config.yaml
horizontal_flip: true
norm: "batchnorm"
projector_out: 512
projector_hidden_layers: 1
residual_init: "none"
beta2: 0.999
grad_clip: 1.0
ema_decay: 0.995
lr_schedule: "step"
Rows from block 5 of a small self-supervised image encoder, named by matrix and row number. Rows with one number belong to one channel. Each number is 200 + 40 x the weight over its row's rms, rounded and kept within 0 to 999. All counts start at 0.
After each channel's rows are labels from the 100 images, of 14848, where the channel reaches its highest value: "lies over" is the class under the peak. Only what is clearly more common there than usual is listed. The data: drawn branching plants.
# convs1: first pointwise conv (model.blocks.5.convs.1.weight, 256x256x1x1), inputs 0-127
# convs3: second pointwise conv (model.blocks.5.convs.3.weight, 256x256x1x1, transposed), outputs 0-127

convs1.173,204,230,173,204,255,204,184,203,181,244,246,182,194,220,156,278,177,251,212,196,255,202,230,226,245,199,219,235,237,174,191,172,163,201,153,221,227,239,228,163,218,250,247,187,242,136,238,220,193,271,220,170,240,220,206,276,133,115,188,261,135,241,217,170,271,189,187,186,213,172,221,236,107,220,174,240,212,210,225,214,217,220,251,137,184,205,143,205,298,202,280,86,211,240,131,243,218,203,246,173,196,251,230,232,253,234,269,138,224,186,182,206,163,273,155,197,237,201,224,184,203,143,258,224,172,213,219,213
convs3.173,185,210,162,154,202,244,173,220,167,219,222,194,193,163,200,204,191,151,181,165,212,208,215,147,202,223,186,127,198,245,209,161,248,160,199,193,213,194,259,171,136,136,214,183,220,220,172,203,195,170,137,214,155,202,195,196,207,191,168,206,162,89,131,159,253,139,229,92,209,169,202,217,186,149,177,209,202,177,231,248,100,196,179,106,150,149,165,177,157,180,217,154,193,202,154,211,238,187,152,209,243,171,211,176,214,153,173,81,151,193,221,67,203,203,181,210,272,191,220,156,128,199,187,175,179,195,175,199
lies over: foliage

convs1.126,143,216,223,250,202,173,235,202,269,239,250,214,275,242,187,157,257,185,243,196,175,229,170,154,154,274,203,192,195,160,189,167,193,215,162,242,146,255,191,187,204,198,166,181,191,215,116,193,241,268,169,181,250,162,171,148,226,175,230,228,165,170,231,227,209,180,194,221,171,202,219,263,163,238,145,239,175,203,222,231,186,252,276,197,100,177,205,156,193,188,199,154,223,145,117,203,222,148,265,175,260,170,166,169,203,240,234,226,216,246,241,230,237,198,141,122,235,190,164,237,137,273,227,222,203,195,214,97
convs3.126,197,173,169,76,186,236,176,214,184,191,247,217,136,189,200,157,175,138,169,174,169,186,226,131,169,197,225,103,211,221,184,214,165,177,152,141,183,167,129,173,131,216,179,212,216,131,97,178,226,214,121,268,197,239,187,160,217,170,193,205,165,183,184,192,185,143,198,135,235,203,222,220,162,224,221,193,177,281,185,268,133,170,221,159,184,204,202,224,193,211,166,222,134,149,204,222,213,244,290,183,204,168,142,226,237,223,188,87,177,178,184,116,129,255,215,209,199,163,248,132,148,140,145,155,173,193,226,164
lies over: foliage

convs1.230,176,119,143,269,192,179,214,256,131,187,238,190,164,118,215,245,224,249,159,198,219,192,210,178,133,227,175,161,177,239,177,191,210,203,165,158,234,225,206,239,262,197,238,253,239,226,218,297,164,193,173,181,159,122,231,226,282,269,153,181,258,144,178,171,225,198,230,222,158,205,225,267,230,233,201,207,151,208,275,71,172,195,170,175,240,190,155,205,218,256,201,197,183,221,211,211,221,204,230,175,237,178,179,191,193,207,275,182,213,176,213,174,182,166,265,232,296,250,175,172,249,187,162,233,224,220,217,233
convs3.230,239,239,171,185,217,254,239,150,206,219,208,252,196,218,197,207,145,143,224,119,181,145,183,198,179,186,232,232,248,242,183,206,226,160,109,216,214,124,193,264,153,246,238,196,178,218,178,131,259,105,210,177,162,249,190,241,157,205,177,292,233,160,151,217,180,199,197,203,137,170,188,201,231,206,190,229,120,184,85,279,288,201,133,216,225,185,168,170,171,221,179,183,206,226,207,180,152,176,157,206,145,160,163,230,148,167,189,225,211,227,240,186,174,255,212,227,221,249,172,188,266,126,225,120,192,215,176,147
lies over: ground

convs1.239,229,233,213,156,195,236,182,170,270,175,206,212,205,192,207,172,207,196,213,154,152,206,197,174,83,229,212,254,192,164,197,184,205,223,202,187,174,181,212,212,249,140,199,184,219,180,150,184,210,193,182,203,192,240,125,171,233,215,170,182,167,182,205,192,224,82,197,189,217,206,231,200,166,192,268,163,239,192,207,179,168,188,200,198,196,255,186,222,174,171,181,240,313,189,233,148,169,234,201,185,230,172,210,209,144,218,192,259,185,226,234,333,227,213,245,186,214,247,251,134,240,225,195,221,181,306,230,213
convs3.239,163,193,165,216,119,216,210,197,237,218,184,214,192,150,193,167,204,130,185,269,199,187,175,245,166,182,258,303,162,284,221,189,218,161,184,182,221,161,184,264,177,155,202,186,201,208,175,212,270,222,242,228,178,206,181,157,260,137,159,189,240,133,185,163,173,290,172,201,246,225,227,135,121,220,205,203,229,201,198,200,159,154,176,258,195,249,117,186,224,219,185,143,205,212,219,248,265,144,222,196,234,124,191,173,243,252,174,289,182,149,209,267,180,204,260,193,204,211,173,249,183,196,282,228,205,270,240,207
lies over: foliage

convs1.222,151,244,229,208,163,221,176,134,206,202,101,210,211,182,262,78,209,169,187,167,235,238,144,178,193,238,266,228,164,160,253,106,164,245,209,233,176,211,203,109,213,211,73,237,273,264,181,161,238,164,240,261,232,241,216,176,248,235,187,191,274,154,135,236,163,157,231,242,90,169,233,243,216,166,268,249,212,152,185,239,175,235,269,187,176,221,222,249,197,172,225,292,184,149,203,181,231,238,174,206,238,234,211,228,199,247,177,241,277,238,182,223,198,227,187,187,177,208,184,172,179,173,167,305,210,222,162,204
convs3.222,219,240,209,250,181,180,211,206,219,229,223,316,244,178,158,167,195,229,216,211,265,202,237,242,213,241,272,227,263,228,253,249,210,141,190,204,227,228,197,146,202,193,227,175,216,129,96,232,183,196,193,251,212,114,200,142,293,195,178,188,196,241,186,204,230,232,199,214,221,241,265,189,224,256,187,173,174,259,202,201,175,176,214,219,209,261,211,253,149,245,217,209,210,171,213,239,259,200,214,244,219,172,200,168,214,261,210,208,205,186,241,253,201,226,278,245,158,202,188,178,273,233,275,215,244,231,231,225
lies over: ground

convs1.219,199,219,174,199,199,208,165,202,203,206,277,249,146,215,206,188,177,238,159,149,149,152,160,212,226,186,187,141,208,172,205,230,233,196,215,215,212,184,228,117,116,212,267,204,257,234,198,243,167,86,172,206,150,267,216,214,163,262,177,184,244,202,169,186,227,194,199,180,101,244,240,206,240,160,278,258,185,152,147,160,210,171,163,237,193,182,237,215,150,218,202,318,155,128,236,179,210,243,187,170,126,180,206,183,192,259,137,222,254,184,233,150,274,158,232,198,178,210,208,235,143,200,174,219,150,176,124,200
convs3.219,177,159,202,209,172,202,146,258,99,204,233,293,151,151,199,194,141,166,112,243,165,240,207,191,222,157,223,231,204,297,150,165,204,134,183,201,190,174,144,218,247,115,205,194,204,109,190,130,199,237,209,195,205,257,164,213,223,214,116,186,192,153,204,205,169,174,194,167,191,195,176,160,166,161,185,192,216,237,179,225,178,157,243,216,185,206,168,242,239,247,174,142,205,241,187,215,174,199,190,221,193,150,225,227,186,176,189,125,151,186,184,182,108,176,202,253,162,242,198,173,152,167,208,168,166,173,264,177
lies over: wood

convs1.224,224,222,191,257,211,191,188,229,168,181,207,174,241,194,231,221,222,219,172,219,181,239,180,134,158,233,218,269,129,246,210,217,309,257,254,263,202,152,187,192,254,232,207,201,225,232,200,207,204,205,199,129,235,161,205,167,255,187,195,191,198,158,112,276,125,169,238,272,141,241,208,204,298,261,295,217,213,185,199,189,207,211,264,151,142,201,234,223,190,189,160,212,190,197,150,195,200,204,165,309,179,206,227,109,166,176,208,196,200,232,178,180,189,245,277,244,142,209,224,168,233,167,144,169,220,179,156,186
convs3.224,153,245,212,232,262,202,289,133,293,267,202,278,164,219,171,251,240,212,215,207,175,174,213,278,173,207,263,199,190,191,237,202,192,203,222,243,239,211,208,193,182,187,195,204,181,198,201,240,174,257,295,234,234,253,260,215,254,211,233,222,232,311,196,275,228,233,181,237,222,173,191,203,261,225,215,193,245,195,185,244,286,207,266,190,229,272,272,199,257,227,215,210,282,203,295,223,254,204,212,240,306,212,208,189,273,211,177,207,206,218,196,253,169,262,201,211,149,206,156,248,234,241,263,251,202,252,204,170
lies over: ground

convs1.111,230,214,152,257,216,210,278,249,174,237,182,220,210,177,240,184,195,165,171,170,194,172,224,196,236,195,189,168,188,212,234,136,156,130,211,296,185,252,285,126,168,215,153,197,202,116,190,115,200,192,217,186,170,204,196,223,234,225,190,183,186,257,175,210,185,143,202,198,238,241,180,160,171,282,151,244,297,231,169,236,152,131,202,162,219,193,158,216,233,169,204,223,203,211,202,155,237,201,257,142,153,236,157,201,235,209,230,172,210,145,230,144,209,182,234,203,171,213,223,214,210,214,79,190,282,205,246,210
convs3.111,253,195,208,201,230,219,205,202,234,174,192,228,211,176,233,247,166,221,234,223,207,182,173,231,206,181,168,234,171,192,187,202,189,252,224,218,223,205,221,189,192,196,198,137,186,253,199,217,194,178,209,193,225,228,149,204,187,219,207,209,218,237,210,204,188,199,191,196,179,207,178,406,211,238,166,211,217,206,200,247,154,177,211,201,261,215,230,179,217,204,185,219,179,261,191,211,198,201,171,215,204,104,205,274,225,155,200,196,186,176,252,225,207,248,231,180,232,237,222,298,259,180,365,171,166,216,186,212
lies over: foliage

convs1.179,177,166,155,223,232,214,244,185,206,168,201,121,223,193,140,250,130,138,187,195,259,220,163,158,258,208,153,248,235,231,172,206,209,213,113,232,253,213,168,263,235,215,206,208,174,227,206,180,182,281,195,247,217,159,192,137,200,196,259,182,238,235,196,240,374,208,232,198,190,272,169,192,180,259,239,160,159,192,285,212,175,225,205,275,194,196,235,167,198,161,188,192,202,205,203,167,202,239,177,276,213,212,213,170,168,210,185,178,211,134,140,224,241,162,227,194,222,205,126,183,178,266,220,210,239,246,227,195
convs3.179,150,114,191,182,164,259,156,160,149,130,181,206,141,159,209,137,207,126,120,171,125,199,175,161,198,208,186,160,153,252,166,145,116,129,185,148,185,176,159,214,195,140,153,114,157,131,199,129,176,164,134,192,212,219,198,195,177,151,201,181,191,186,179,170,236,178,142,143,152,147,113,202,187,138,217,167,181,192,175,156,151,179,199,189,170,203,165,168,137,208,205,163,169,133,197,170,212,227,221,191,143,149,176,185,193,170,166,169,169,97,150,189,166,148,140,227,179,149,196,171,158,171,166,204,163,187,196,168
lies over: foliage

convs1.9,208,283,200,198,270,186,196,153,99,239,134,232,157,221,214,220,185,241,185,186,198,248,238,271,219,263,220,168,167,203,129,224,251,221,263,165,217,186,243,179,171,256,96,241,259,126,174,156,137,203,269,236,209,247,184,198,185,205,177,282,118,141,206,194,163,171,175,170,124,140,214,214,293,229,255,184,181,233,165,206,236,139,237,218,160,198,187,239,138,162,215,249,242,127,234,185,159,181,123,199,193,229,218,134,217,189,132,247,185,227,141,200,167,247,124,181,271,211,271,132,211,172,157,157,199,116,218,182
convs3.9,309,276,163,321,217,202,213,204,200,155,69,211,273,275,168,175,209,271,236,178,151,144,185,239,191,208,217,215,227,162,187,213,134,234,168,202,171,160,168,202,175,193,126,175,190,296,174,254,223,190,208,169,213,180,171,313,157,225,227,151,269,226,229,182,219,201,239,217,134,176,172,210,260,201,205,258,179,140,146,214,194,175,223,220,167,188,201,151,287,205,239,209,208,233,171,267,154,143,128,233,158,181,171,191,172,213,221,233,182,176,183,192,260,250,230,172,210,263,177,228,229,160,277,232,201,186,149,227
lies over: wood

convs1.199,101,194,180,197,303,181,278,188,208,125,187,251,175,247,183,229,135,244,137,167,188,221,185,217,244,232,199,209,258,184,189,205,174,200,231,169,171,187,216,254,120,235,191,129,241,190,177,152,190,161,181,87,223,192,196,183,210,192,223,233,110,193,213,198,205,162,143,180,112,174,211,245,200,188,244,249,137,197,243,191,214,125,190,189,241,235,235,203,201,165,211,241,236,143,151,255,142,185,151,258,240,193,219,216,246,237,154,247,161,183,245,183,203,237,198,193,260,188,248,186,188,163,121,151,148,191,179,187
convs3.199,187,189,226,219,267,203,219,173,167,246,131,168,232,256,282,214,184,193,142,203,245,229,137,232,100,162,132,173,206,247,230,213,217,274,132,195,271,149,200,246,245,193,182,126,175,202,232,158,242,154,167,184,170,233,191,175,182,207,247,184,257,212,268,190,115,220,220,195,159,220,161,164,215,142,166,200,212,183,205,140,141,172,264,183,209,212,190,191,181,227,132,232,198,240,248,170,233,278,232,193,300,125,180,222,169,152,153,190,264,161,174,122,233,195,226,209,222,105,92,202,233,280,157,184,141,198,174,217
lies over: wood